Weights of a small image captioner.
Model: encoder arch vit, decoder width 320, decoder activation relu.
Training: adamw at rate 0.00086, 12900 steps, batches of 128.
Data: trained on scattered letters and digits in many colours, 33.9 epochs.
Rows from block 6 of the image encoder of a small image captioner, named by matrix and row number. Rows with one number belong to one neuron. Each number is 50 + 15 x the weight over its row's rms, rounded and kept within 0 to 99. All counts start at 0.
After each neuron's rows are labels from the 100 images, of 14976, where the neuron reaches its largest size: "top examples" is what is common among them. Only what is clearly more common there than usual is listed. The data: scattered letters and digits in many colours. In brackets: how many of the 100.
# gate: MLP gate (encoder.blocks.6.mlp.gate.weight, 480x160), inputs 0-53
# fc1: MLP up (encoder.blocks.6.mlp.fc1.weight, 480x160), inputs 0-53
# fc2: MLP down (encoder.blocks.6.mlp.fc2.weight, 160x480, transposed), outputs 0-53

gate.352:56 67 48 43 37 68 52 61 64 50 55 49 56 40 65 46 47 46 19 60 74 67 68 60 37 31 73 63 72 44 62 39 26 28 52 29 16 51 27 44 57 64 45 35 72 54 23 35 63 30 57 67 30 21
fc1.352:55 47 20 45 41 71 75 25 47 25 65 53 56 30 72 56 66 45 23 51 40 52 54 38 27 58 59 66 47 68 75 55 25 69 78 40 71 41 58 41 47 53 61 33 23 54 88 45 61 23 34 41 50 16
fc2.352:50 55 56 30 47 43 49 30 49 33 64 41 75 29 61 52 68 35 50 57 60 26 42 52 46 23 58 22 25 58 23 47 54 52 66 35 41 61 53 62 60 38 41 64 41 58 22 42 47 51 54 56 43 36
top examples: yellow (44); white (43); orange (41)

gate.395:52 55 50 84 22 24 53 57 53 66 61 43 59 70 42 58 35 32 63 32 48 43 36 45 40 50 59 64 51 46 66 49 38 59 32 71 54 65 54 48 51 37 50 59 48 64 75 54 53 67 61 30 45 73
fc1.395:46 50 66 60 43 53 65 55 29 64 41 23 65 55 44 40 52 45 71 61 25 27 36 65 40 76 57 43 65 37 53 28 43 61 48 50 53 70 50 60 56 34 43 63 58 41 33 77 60 76 62 53 92 47
fc2.395:49 47 59 49 46 37 55 50 75 60 53 49 49 38 60 47 72 57 87 45 39 52 37 63 50 16 67 56 23 60 43 57 18 42 51 51 29 62 47 43 53 40 62 77 28 60 62 49 40 49 53 45 60 81
top examples: the character N (35)

gate.344:30 61 79 57 46 47 44 65 41 56 35 57 39 59 34 52 41 66 67 51 51 35 51 53 48 40 55 37 74 60 53 56 55 49 28 82 60 63 22 36 74 25 39 46 69 41 83 26 88 49 62 74 50 67
fc1.344:34 62 29 42 88 65 59 41 56 46 34 52 67 34 65 54 55 23 51 38 42 61 28 58 31 53 60 73 45 61 52 14 40 29 65 73 42 57 57 58 15 47 39 45 44 40 48 44 46 63 48 43 35 52
fc2.344:35 42 73 31 46 61 40 60 72 82 46 45 43 53 40 64 48 57 43 47 34 44 64 43 59 41 59 60 84 70 34 92 66 48 71 38 70 42 41 69 53 63 51 54 56 58 71 23 62 27 56 57 80 29
top examples: blue (71)

gate.362:51 57 56 55 52 67 45 42 36 44 27 49 63 67 72 58 61 40 72 46 40 34 44 64 53 43 87 54 45 67 37 38 74 84 35 51 78 70 51 15 62 54 29 31 41 63 62 38 52 35 50 27 52 62
fc1.362:32 53 74 26 42 38 59 61 61 55 54 65 38 55 48 71 54 64 41 72 52 52 48 32 66 43 19 50 21 57 65 53 50 38 67 32 40 51 63 39 48 42 40 44 50 53 33 49 48 58 35 67 47 23
fc2.362:40 30 25 77 17 54 32 61 45 28 42 58 51 58 42 64 54 46 48 47 39 52 50 54 57 50 47 64 45 34 69 29 63 65 71 32 22 44 49 64 70 66 42 51 43 52 34 58 60 34 60 37 55 53
top examples: yellow (54); white (49); orange (41)

gate.298:89 43 30 59 48 44 36 53 48 36 42 81 35 42 43 51 42 48 51 65 31 49 52 46 60 33 35 62 59 51 38 58 36 27 75 51 66 47 31 27 31 38 50 59 58 43 73 71 48 53 53 37 81 77
fc1.298:47 73 47 68 35 49 55 35 34 62 36 49 46 47 39 49 52 68 48 46 36 64 48 29 25 33 53 53 41 49 21 40 10 48 58 66 46 51 46 31 47 64 72 70 33 54 44 34 75 38 63 65 38 52
fc2.298:63 43 39 63 62 05 61 74 44 64 52 50 58 30 29 35 39 59 66 42 36 55 57 69 40 00 64 43 49 40 63 28 40 49 46 37 52 45 41 70 54 73 71 51 56 57 64 50 66 41 62 29 56 65
top examples: purple (64)

gate.460:52 38 44 54 38 28 71 44 35 73 57 44 52 51 26 45 40 56 56 50 67 66 53 59 53 54 52 39 61 26 64 53 60 86 40 49 43 47 64 54 45 28 40 47 58 57 59 47 38 63 47 24 69 40
fc1.460:71 71 38 52 78 69 35 45 30 41 54 59 10 68 61 46 49 48 70 53 23 32 28 51 58 45 67 83 49 58 53 40 58 25 45 66 36 53 34 41 55 64 60 45 38 47 53 53 64 51 55 69 56 50
fc2.460:27 47 30 30 48 62 69 27 59 56 36 40 51 49 30 60 38 51 61 08 50 46 48 62 54 51 47 57 40 27 50 40 52 57 50 75 39 55 54 56 50 44 48 19 71 71 52 52 36 61 39 40 57 51
top examples: blue (77); black (42)

gate.202:56 47 32 88 41 53 22 54 61 62 47 16 56 39 42 59 50 37 57 78 55 61 35 55 39 50 38 52 41 16 58 38 41 62 36 54 44 44 74 45 40 53 53 66 41 27 46 61 68 57 71 43 32 64
fc1.202:21 73 34 37 58 90 62 60 40 45 63 56 34 67 58 42 54 41 34 23 41 61 68 27 67 39 64 72 42 46 18 57 71 43 39 51 26 67 30 67 58 51 50 18 25 35 35 40 33 32 63 39 37 47
fc2.202:53 63 47 70 42 48 53 49 43 47 62 52 53 74 33 58 51 63 57 57 45 55 28 40 44 50 43 74 69 42 58 48 29 68 32 72 39 70 62 53 53 41 52 34 27 26 72 65 64 44 44 73 46 53
top examples: blue (44); black (43); brown (41); purple (40)

gate.428:47 26 70 45 32 44 36 43 80 36 29 52 52 77 42 77 58 38 63 47 48 42 22 38 56 33 32 50 40 64 67 49 49 77 56 15 67 60 51 42 71 31 41 40 57 45 71 81 38 38 58 64 57 68
fc1.428:38 60 77 51 39 48 51 44 68 37 52 74 58 51 65 54 67 66 51 35 58 65 32 47 55 45 34 29 35 44 69 55 68 41 38 41 26 40 65 45 42 60 77 67 50 47 33 53 08 24 53 78 74 60
fc2.428:42 47 62 51 46 43 49 39 40 15 56 75 37 50 57 42 55 53 40 59 58 25 66 49 39 53 92 82 72 61 58 40 54 44 35 56 80 49 56 49 61 76 47 68 58 56 79 51 55 58 31 28 47 63
top examples: yellow (67); orange (58); white (44); pink (43)